Rows from block 13 of a small spectrogram enhancement model, named by matrix and row number. Each number is 500 + 40 x the weight over its row's rms, rounded and kept within 0 to 999. All counts start at 0. Numbers have three digits each.
After each channel's rows are labels from the 100 clips, of 14976, where the channel reaches its highest value: "top examples" is what is common among them. Only what is clearly more common there than usual is listed. The data: drum patterns on synthesised drum kits.
# conv: 3x3 conv (model.decb.0.2.conv.weight, 192x192x3x3, each kernel summed), inputs 0-191

conv.148:504514558447498503453466551464454515527451471568538481509525487447456505499493466449495572438587415490459505514559496535492562613532524495477493512559503455461463470508545566464513506467538448522444528510461502625521481523491444489467509502539515442479505525542545507585488483445465520518558504495590496486507472472453508473528528540538446573502357475509444527486547550538483559544518541428507480487515518443471495525465564524472523465451501487559498489439499503436587489504559509512479510485461470515492518483489506485546477510506521558445473431453449540466514500443550541539
top examples: crash cymbal; clipping; text has "clipped"

conv.79:534387509502404505504594548470481587485510491444475501519465553546403566488538494508451544516558498411532512508419526476532474499452553459528436531488525562551470526513526514565414460479461532437609495518523495513514516562522513498494524480549499544466483452524519481479489512507521463482535502531482476518505484510572528559481494497497551441549500546467496447498523468575477518483540492580472518569539532488445482524479453494487459523449534383507505502477505476482423509460430504565516498502467475523407479520451446500507482484493504428498499514532521455531456459476553501433
top examples: crash cymbal

conv.136:549503468428420523515465458502469463475558577450430506483523434464437538492458541448426429534454461394454515555454533505450502501491477446551486505526491531498478534554429475466472594448476549481523567512509446468476529469497575496529504492496466560561537483476493564437499466467470541506474442535476481578519524512482499484497486512475452479484462454505400541492467509521562458439535501473457450472537464516533523467522478494503425539475491499511467452526520465515475438477505469558429537476486558516432452551486457571464498483518533441477533522422524426481499527542477542459
top examples: muffled (low-pass)

conv.142:467474513468409449511489476465518514406494524470592490468452489495493501475481496466509458507497567437492505489516538497525507509465464456512463434537547471512523533488424414540482391479460486493500564553544441437523458440456530465525489534498493508521407482475455485504474512458470518507452525578444508520549540474536499420513553455501491527500561488516459474509481523571474440469475555489565490460467558557567574459570421500485434501469462457485506490467520448478458486454485412535485449559521486437507547473426489524480532473563522475536499521470534472451502396527501480486
top examples: reverberation; text has "room"; text has "reverberant"

conv.131:505481628535521476515579502612511475529486482552496517459509515404525513517629575535498576428516521589507505518456516467463517450564531524515464483481499516531489441546504470444490496455470491562574488550503586456502558512503482503592536443511530461493414538471513474523518584541499525477517502486455485499536459532475550552497512464508553465563479516553547534501518550459448534475469482492471407552521518472537480483500498502470466455529460445480500461531425491535516562521512513506526522507508456501453531451483540478459478426490522545510493494434495535494526442508460449456
top examples: snare; muffled (low-pass); march

conv.60:414526469468437527473441499491542493557535501452433586511517432501468459530504471458512456504456581475465508509495495429521498489543474459493498505497493511534534452480550506555353496492464441457508542503453446479450494533461517484527458494564544487508451526462498456469473508554507492500504499464530502575416521460478489520469469531437443556433523528588493592425514480548527505484498548519588496525474535508514552546468573478459493460480470544525548556430470519505472514525505440496493569436481485559530487515519507525523523553491529478432486464503575519442454546539550574509
top examples: white noise; thin (high-pass); clipping; text has "clipped"

conv.65:483493506442442551494520546445492498526505478446636481517545472507519481454546460539242471435434466465470549504533568526549480488510548479529441477535506520535501501474330533574478497539514472492498524551530478561447505484467501524508505509508527490480432537502497498462482449514508436569510508495515503525514449534497506442473502499507534560499486488502463484577517499548450534486530470486538464500480517526513489505484531494573475506530489511443542513461510510449440525469507462506500482522533553515514538503501522536513522458530468470504483443523512509547548501504497488531
top examples: crash cymbal; text has "noise"; clipping; text has "clipped"

conv.133:535434487521523520501478460538505468549528475454449476469452451476424531460524500484505492502466492535523495525501448484448528507509502524572480505516543474562480451502548515536515426511507531472491441441522482511417414456422508561470379413462503531518491443422497482491495464512495493522551523533498453452442503444497534522503554452456498490486467462524437523455523535495539578548541485493496430426503431598510503552509517490493491490506493543445546448410414562491507410487462513501625493465431501535513471508491486467498512539499540531498480456470519482417507453511468553481
top examples: snare; reverberation; text has "reverberant"; text has "room"

conv.19:544496494525522502454526512475546550502479523542395544455504521538509508496472481492632477459486407402449440518521547546543506525557564469470469487401500465503523539525569543528544544455504517434478528479528470493530517480466483503471502504517602554495449491503502511574491517455451447515514492541491464497475484513465573475515446462493438465559528472498524530510440516520496490412501548526536486496459482487473514488549518451523497509421496469518523527464480548488443491474469465496469609482553383566585488565446461534492504518521525545473498442493535558523502506493533486575
top examples: white noise; thin (high-pass)

conv.151:495489469403407574552511506503467487515494521497633494518497416516496526528520499455558444511521566448520532488527544501524515495530486495483441537490511547553486519518599531551518454492520482590501551505583512505463483490514478498524457488523503492479415461521492491499459567488540454482569516515491530533498527512475496514505506531486514508475528498644497503477510465508528585520556514509623568453468505504499577525454529452503563507479521495506548513454459467420467445505444566489535556401477527457543509506491504471500523451519535489455501516501534544535486496501609502536
top examples: white noise; thin (high-pass)

conv.49:519518519448451509512481517536484497499496402497410527520502441543507507495514536504295499504538499527448513463495452494519445513476494450507485464486503499533452438515349475588389576453502440507566450512498479420500513456461447568468506459438435503525435484540541513401515547486518513498504552463510448503445495476463534514512509475508511505506472545474447528509481466448524500478471472476448530476487511449520522483467565452450523528443544497481481459507511500523542451471483497526453510459450534484449508494501511485496525457513452511442457522479480477496508446460475460465
top examples: march

conv.33:515487509499461539511535582515488458534456467539538464488574551580503473508514559497531499525465501487501463477520523526461433482539424510431447569595546440529534516548531464533480523443492495502480480451545468571483555519460518497545513434510519554446513513518543532466494470492493498488556480508561487478559526560505511493486457523539450551527451440447508479487492502459543536441500480523541502495458399545506517588364460478463498440451493516487507484475545513517537560528486456513538528462468504406488473483489473482556551472516475531493484487518480544429346548487539462461
top examples: thin (high-pass)

conv.41:432556491524424478528486460501528481556488537598495521498536560474511512558502512558479497506481454506485502495464528476498444507512450463445496483522553455492500587504493480523449483491511445535444573485459485428474450543510551488563523519515525567532408492474517489485512532457497503577492518562457478473463498454479522529506503550526469505547542533422544468467501473482608453422507540567483540533427441498546557526493553511522444460547527428505591522495499511525443522497473527577541569533521476460544467517438507510499523399501521507531568485520480501431502443529538418561
top examples: one drop

conv.26:513464540533519511493489502479563535492513518444547494490479557521504472508542483473422504499474514441453443553521570520502475549528463558494489436513476523491438485477460479490613460425520503535494519479493521493502490493502493512431450577494486447487488500459507497490452422554524454559598517502544480515454472518581485477531497481438457603438600458505395530502456511616429482496499498484493523540459498476469553441445479405515461478504509473467502553538435441527462509526536430478445466510478483483551535490474499505532481470459572475431546460432517486515534510565487504504
top examples: muffled (low-pass)

conv.143:528514511501434497487436463487538500498490505493599547500508495530522514504540516480366458515477621517559461519508432541514517471503523479496512535509525488458500506483464508637501450460562510516549458528508470492535477473548537486531409479487510510478502416483491515399544534500525486466563523521541506508469516512456535464437572521548438463538475556526530536452505469501513461594489507497492531581519525474461516492459489491492529462520508442473479555418516527490471483517467575512508583450511579474468381477519492492469434482496551478482498556530496480469494463587460465505
top examples: thin (high-pass); white noise

conv.52:561462548472534535522542461464466521500483513535503533476473512405514492505533459505472516452544463492497496474452470439447524498540404493463525478542546512499508562500475489499496533535521493462460508423551538579472466428445532513430478477492497572562488464474536461501470561524492521453484525536476404422543529481439528485545569503495478514494495471460493478511541430573501476486429438461481485463499478531504572467533546541461501539383534437445494453405428457470482487492505533497509488553491471497480495440529546550496483504436533459493541576422486459500564534577520432480
top examples: thin (high-pass); snare

conv.112:525437510475551517499460510454443497514486514494463552472493479474559469511487510626461517493480473448559617499554554499505493484456498489542448526484534540415540446494505524469464545462497481477458486483438446490433527422501554560543479453450518500539480562541513501433473579577410511456468530504510549519504552522496531477506488500516525541515485546586453543509455438489442471585469501532534533506547501531426461468502407495504454453531522559457488536532484530502516529482456461481380534465499474514473440546525575464555465529502534502524477458471542492441478502538510521509
top examples: reverberation; text has "room"; text has "reverberant"; thin (high-pass)

conv.55:493451429475485505503507570488455542459513475469475465600555524511558492501471467539541514468500468482489525454515541502523489554521453522544552460521545493503560518517473566407399503460520567449533520498513503552499561480433398508533504469470456498502427502551530490456501461444449547497467520485541441537522456469579519471465507494474459458474541481560459519573519524482553470495439552506509522481543421506466447507453496522450537523454582524542502474529505452591511526392493483464399472458506472503508510501516507549551468505462487504583511463448515477548550518538539429492
top examples: thin (high-pass); pink noise

conv.9:514409537534509522506460485492458481532477475461510477513453489474562473512512511532518510477461483502570587451502568461543466445426501479557460519493535496485501518498481470558468478497426472502503535505542422470458532550468410473518459408485530475534524525528512436505542450484504521505422522436493517565488550503499462561498508467364507515486524559477468510507512449419530535534531542414498468437494529454462520457429525535460467514500460499489505441506444514527459490475464476455483511410452497484424539521583488453526418485465511484496462438491574428423505518540533474540
top examples: reverberation; text has "room"; text has "reverberant"; thin (high-pass)

conv.178:426549447486416486483478492548457479442495427469472477468524532553480469490408519466583524511533577512511416515534484594490546464475469469427413470485460490499480507529549532607493507539448463471496492472527510505541544479480490520485495469522513532585478533514487549533493527432472530527503499478527497572508502529392523475472422517519470491486536487536444477501491465522526482438447400543583482529511533539471504534536447391446491562450456484470523550548549449484496446503452515464496502532501496574498452555457464465471533530482547502513519501493538464455440542486501530494
top examples: white noise; thin (high-pass)

conv.175:496388457516548454505573473504472510542426490506452452516436501474456526440430502547488522489453539501499546512499516496451537463521487481518477532553485536447471639562522480548483485493531553419477515474487499497489476539495541497598548568566562567495522539526480464462462454501482525516490562501458466505513515516528428431428519471594518458535438520404472528465489500449411504490528562487507474526532490560448511500472450507534552482487521495456472512495472509536429508470457544476455473497533537397458458502524494520492521522606566490461490491488491497525495507530494467553
top examples: muffled (low-pass)

conv.116:568490516457424484489507549454482499462555514481579471520515447489457498514495488490219544462480510445481537485485535503516490475537504528549464495533468475442474513567316495452566561519484539507492472515566497548496532547501503483495521502528457487498520543518471510514546505427516510515476483488521509506534552528460493504518482523477490543463485532529452486505536471408490519575491502528476474459478499497484441481535457503482559518497468451513513467515483475433488529539500515505465487540546514481502574490468517499582497507483470514458481469474485478511540521491511499480
top examples: thin (high-pass); white noise; pink noise

conv.61:522492531553504539410513494433518476484468515453482546530442531474615445449483480546459464502448418482471498495541475473534512468507479527466520466468563487527551492538495475469469580554509455503465474423450481537502466508456511467478504517455515489438507487488565468500548442406571530523426531477490557468534454553511511476480501452500505460521507444502506429535469537461502512429468477465377499585458562486516541538529501462465443497529520527465492399513556431575503480531511498521507427528585537521488506523517492505509559497494526503475489431467521540533576541548470449454
top examples: open hi-hat

conv.48:498450442566449504516537496536539514471480535432493521471510469521460508472616481473442556513480457509490436455594526504466473496469502482417556543446507499520553497463466512453555542480515467535507502536412474467541464452525463509481491463478482444580530548471521499437502506553483529458489470441508575473526548435539540563443432493560471418444520518511459523504488489552511510475468512495494507513483495520519576440456509482524494532489461494413486598457490553453544438561417500528535425448481517488517479483567494466508498448463543497501525548454525469470514431481475595482
top examples: reverberation; text has "room"; text has "reverberant"; thin (high-pass)

conv.12:556480563418469540557522545504486451456508465428404507459541481565481522471509490500478496524564459472544490533548480469545503551490488444512492483462495539556445521532444511557453509528487545506478529532520504522487497467491451487425437498511530436396435442574492495502528474544441501462489444567490462499444420487557460541419420492415504453490524572436535523489492501454583535512510559518495503466511512556483482522518579539546488575555519475535550468469487486486448428551514532556474519450492500514455485548505521514537516491518474476494502514612449499553502485497500554480
top examples: crash cymbal

conv.39:498452449621478546525423527485453512468484519455541543518489494518498521459506514496465570555512611502518479500502514411525458484418530510460488503448526419516528463457512500485467460475433459479484556553531490526560479454569536455513481495422586440508573520501587564511483488528523499471476496459455501452490533495541523544521432491391458530467467516481487448446513515466490506451504499556526513461549510457544453513534532491489543517411528516486588582483486497516467493546524460548562494497482519538485486479541460468535474487518415498512554476506521443524460521397487526486
top examples: four on the floor

conv.15:506536443513477493477483602467534517547526430492380505499452491525516468509471519520572522476452575455487500474516426558484469532498458477473456538532515538499550437412528442513449508470511452505435507577502471475530597480516484533532518525479600486574502479546520476468441499497495495553565593434547459527533462472516458485438524483520455532528508512464541497435470504458492538408497507473498496485392471513519487502530564492630485502477500514482563504522471528512463467463446516493500541505443473532479491542472502470499532535548488522503476525537586532480456455540565472503
top examples: crash cymbal; clipping; text has "clipped"; white noise

conv.10:530539500503452505529545473484489446508470420465440532526463484488502465499514432489513526521494524571476567452471470543461482454443524526527478458477446518416541481558495428511496597517505487528533551510603607437457480550497504506436561485502488478524498494523544490460479508551508543509508458487488489418469443483463464512504535471561483436439547486534545489533512476469534528531444487475476496480504431519526512487470546480527466504424482491456601475453477520527592441448444437496486418450455575444490374505454542493504488505499479500539466465502532454551486459467498512452
top examples: muffled (low-pass)

conv.86:529509561518445534487495520523462446577503476499574514507535481479496557470495464505570504495487516437395602524518495456530498474519490482482495480449488581483440454469592516537457552441540533536500475459557502572452468494493531503472485533487462496470422487545495529545549443565522445499469523519512429528485476560510503513515520596533489545478489487509575409502474432508464501560522520540504461461519459422556473516487524570478425461507525524427504556464435487514509463517545405444472454545468504551532450510459524503501478498439458518451464483518553456507519529522513591507
top examples: reverberation; text has "room"; text has "reverberant"; white noise

conv.173:428445471551488478463497534536473529510450444480469490552472509513516514484508530492449453460579483471520517428535558488566484478492489505476537458511487562462439417576442456619475552473496509487521483507538515488522477508494448488491532528537430473467522496503545506528510547543529528532500494543571513423431494458486506510577509473494551485522553456509523461540462472463546446481497409557508537476502489440522493442540519475458456481429501448514508501422413480447477476455469530452496528488514518494540450474474496428452491465496557511355487531475538521511446466578430494431
top examples: march; mains hum

conv.167:506462535549522493541501448493418576473527471536520507508500509448519516493488523441582497425452394491486493507581511430525584493585522503494463479545515452475432438507509538461558561511598524495482500506555519527493507497469473492518599590464491543491533490530487532571424471415492554525478464517479550498528583540462568576573480530514519538526533514447508571510533484537559556505508494474423488446459505499474475499467510502459521527534486529558529458499456509536516538511532486494501411472483512430498473538505476536538458532522422512477479593491506512477539523459514460489
top examples: crash cymbal; muffled (low-pass)

conv.5:402486531475544493520498506429479506522510471502426446520475481464516440438451493518495418477538518501454437538495483548545518517477476561492544475522493514450514506518491535510548435543420525521474502510594500525589463536480403498500411625516507526415469479510526466501520487427456479503508498546490452535481462535496441455483507504450519544527471527533460515554433551571452510448560490572482513527453544487494539558508454462477488405506488467471511499501466427520462473425535513460407487527522499492464482520438503536422478486519544499483475488578511576475517540525507520486
top examples: ride cymbal

conv.139:465533448473471548460529555449514545538474425463538476517518501447475480469455484516563509487446535472474496495525382526445505549544544515486524479460493450519462523516517474533456537487459522501575440518512496525538538452561475564457507433545503512546471512565479494429407473469483524528468545475461452533486501513496487481521468497486465474461457511567502516429526494485469488576446483474452435511544485470556393478507572455553476415447541494427447484490513558480508545490463504485465515524585548522478361483462562528516493457551488548517500437468520458525424496514504480494
top examples: white noise; rumble

conv.115:493526456469540490462490572471520505498494519423401438531496442584494523435465504483452467533506567551513428535522501515477483521554479496478480385514481482498459456497458474504504471501522549513467515582521457476426523536429490592614531527511465508497505492496459435531471440438505510511559508460474473496465449615519498467463515500519518511439532509482517534481466520516529555477502516484562433422447533461449455493492523534551501480471503495475492448524461456569473512427422542474555529508544496436478527466465446446439491479552543502391529504517482523495533498493452489479
top examples: crash cymbal

conv.155:463519531468425529486546517488520482465519554516523466560563526537466514431454455461508474459509510514503415571494469430532460486498560446464541485524563448535515520460576518444468526541525488492449466519479461418518487498493525502505498507515539524532418502511436578544500503469510476541567453507412441564533458483497448530470495479570477438377519422525507479500542508550435417446493570492501522493469541481467499450467487490490537553525422461545480527527498428463463547519526378511521496467484474510507469521528507470501436494468452487493508451500493559507585529487526465548
top examples: thin (high-pass); white noise; pink noise

conv.32:506471482527457502524543473511528396490494445533297463471510467547523495531550544539515505529527451495504607478499537547471501517464536460483482511474465531528451514496491501466498390415489514503512484491471500485545457498494506516556423504510529550411524523505484533515482496537450526517494543429475554519572478561485531498456519504461506517561549496454520485545528514521496493552507516529461484469514530518526525506482446475471526557471507483450519510336493537544550457480445501435573494523406488475492424504526462504465477473491481479512514514540519519572501506563498480538
top examples: mains hum; thin (high-pass)

conv.108:485488488503462519491486570509542400506538514421410483531456534440491518581431496534468507531448470463404504471527535498499464519440443486519503450428557504502549470560492489512511539464469545565517494544472509507439546473515559542496435631440537545462493541522553535452503466503498461527498494469551539523447440487571540496597549591500471494513493564492528475517476538481462505503535466581432515498428535466530516429488456545510506516471526503474506491513452553477486528520532444517506540468495545446462486436527495440498528512486443540468529467534539538502568513460498495433
top examples: reverberation; text has "room"; text has "reverberant"; crash cymbal

conv.187:490496575493452517519534565497471561499538468481489481485479472546483539512484457544463458507449482529499484459432478507455489585454457481558493470465596529511470573557469467473404430434513469551510520455471433414497486520507552548427455461556495494454435466462449482501521544520531448546507441524558507545555473448537495464484512500454499479526522552528502532496468470454527524467518589564436480491498470519526525496560539530487442464452456470406544492463497518510497477471470471539454457475443467455501430502476511499511619437526503544474505504497479588519493539481564495431
top examples: four on the floor; mains hum

conv.191:505525470477514479522514527471446496495535466512552490538470418510470568500529517470580445430520415543498422496545550476459505509489487471489408599492539492492519460518576529389578547512555558523472479484495487517445505526496493441454624519526512468482556473469479491532475446442492563426499459476483560491495502432450523480541517521544488488446500494432524487524530514489496507455544484501498513475483476473479482525427491508492450565534479508427487473513442534492485407463508549469462411534487483459489587544482537478513501558496432515470421509466456559477552512450463488522
top examples: snare; crash cymbal; clipping; text has "clipped"

conv.118:463522412564500543468524476457512484525515558529491495460535499456578462490518445507545525546478564488486597520476500425523501518530521490574542507467565484525516494522540516530387584506465442461488488511478425500549512441497529504469484429527540496539483521518538458478492440476502496522419476464436452529503540480577451526472501431500469436466453476465461446528491531555500516573522583464509484484505478503496455488491516406513469533488458511448517404526576523499507462500477476520448498498536445520481473516440514450550436444548593428513464465482521498540522499558424494460
top examples: reverberation; text has "room"; text has "reverberant"; closed hi-hat

conv.188:481538486492464523455583467560525403436526469453568509426489423518470467520524467453519561461483479516569463465493482470497530517474556453424494484498516468545367534491556556564497494578591562529484465542509439485528486544510544521575477463511510463629446485472494445523432496545479507444570492583470519465528515516440503527504491488471537521450549462477520479486467481478499554495497515491470483540427532491473510499486564475460504477529506471482548481483519515522487534510462519463592492499529451558557553451536476454483478535511485505464534544565485553494431525513487528518
top examples: white noise

conv.44:540416459436535559505525579512544465492506443492524542517455481453509520487551457520542431443466462485486410535564537477516482523421536445466444492466518483520542613522446511493535552521484532524504446505535455460487520505533581514437502541558592508465485589511500430482515417479512548457478450525537501519506463480494514400430500507576529532481507517451482531452527493484450454511498511533513501534540502574505528537507537440465478500488491505495471528454461548502473446439416431520474510512448534505450481510465503471466529487511505516598508496498548602525437481546479497515
top examples: quiet level

conv.25:516455504547531502495455480467485562469526513483278501537419521554506529505521565493412538537573445560533501544414485467459493514507504505477564527518457493493505512523361430428504528427517534489535472504477506547561497480527504513535496495507457543522516509541479536498569511466492473515496507574487473501539466498475521490516536546457477466545473501379488475488522561531501517469539534538420523536490486454532550527541478565449504496481478495559456475468465550572531437520460523499522465539478458472475462493504506484508466503484462496512516482503413484469495478486509535510
top examples: muffled (low-pass); white noise; mains hum

conv.6:456489558458453437483454506523446471542499467494456518499474545542435528519504519500578364466519520484518354490498458487457509461488472511496466504474491530472544580483555491443451496545506482497509503536481513500472511515504492438523483531475496525503507479505548527468452576471500513472615465500506505508443506568461534465498548484533492445570450523454534488568471512469584508460543443470556453495539522559482473433489473471521473517489505490531541525468577473601556485445537574492505498470459452500534435514464537529431495571498491496508489565581441548492513501452493466438
top examples: rimshot; white noise

conv.20:517519439518421518529516505438464456446507470507568493529519454465478516511560464512476481512491534516519433462476502484604463457414524509478467531538513473505519500484552528517315464495486478428501468490522487530441485532510469474522451490472504549577514505539557452486509536541546534522481535459516556416497515495513458527513560537529502430485473502539493462489514503427538534511526527437475483523522584437501460517475499565517476455538508434537537476485585509585496495495543562500526543472481520424487539503482520500509449546544458541506422560555477552515453463554444439474
top examples: open hi-hat; crash cymbal

conv.94:565503536412481452454466481461554468496490444516607493491536514529482512532512473522527538494456505485519454485476494471527476499515521535559438517485545530566532544524497493580437451448512506496478564473475574528488483520399538529535556404540440470451531477524516397489443517505536463451510473442508518499434491457570442528550467458540484452466500441530462505536467518457558477492464508481466511495476531482461464496483468400423508421452585441514478436543528513504500542542482483463486521583482539483523509432538493430449509523446501442478510543456502506513562458527487521460
top examples: clap; muffled (low-pass); march

conv.67:520542532510448520461553493465482516530541451447466511487532502470500510453463478530448550536583556457486450493431470522519500472474440501578514500496505551518566540535489485514442577521481517558608492482502459467481486502462554445428553485435568474485469571545569547555533529504558539484486458490484458494462502428538463564426541456555507466514466499480510513479527499484522509561502514521509551516583499522449438495490514464519524574516511559533476457537458494437476445438454519452484434500529572491538449479570481501466580535580519521573467529513432488527546453449524474524
top examples: quiet level

conv.120:523498493547541512518466519540515514539498521483526472551552518537453558489486496543513505504548561509486542467516565477564493470556491581423447584587509474513532525495509493545509543501515503511529500469521581468464549465477519472560550502493467445505595556519455565491483532605464536522471481550489559412459491473556537523551568534512507512487460435503498527543530512418489466439453492502478532464509451570536462498479508498537421481500549608576470475497482483524572469529483473522460519511466481576509422401526505515494495491506540498541541564495427524473415506475495537471
top examples: thin (high-pass); white noise

conv.81:546519574485503558521442524500573420494501518534487518505443419540497522426583458509519484429382504463459461481560490458374467535451467523483470556543513563546553431469478497437519500524463506510523477434514449571491528494528437543527487497490490475515461483476556465445482433570466470436517537534465480505494398490433500477491513455516440561471491497435437537489491590477464486452439483466524446509454493527433474495490476496516517506458470482474458454490462429500513455516522469524490492532493507519486475513525505466446546534489510497472528458549453538516501501552429568516
top examples: mains hum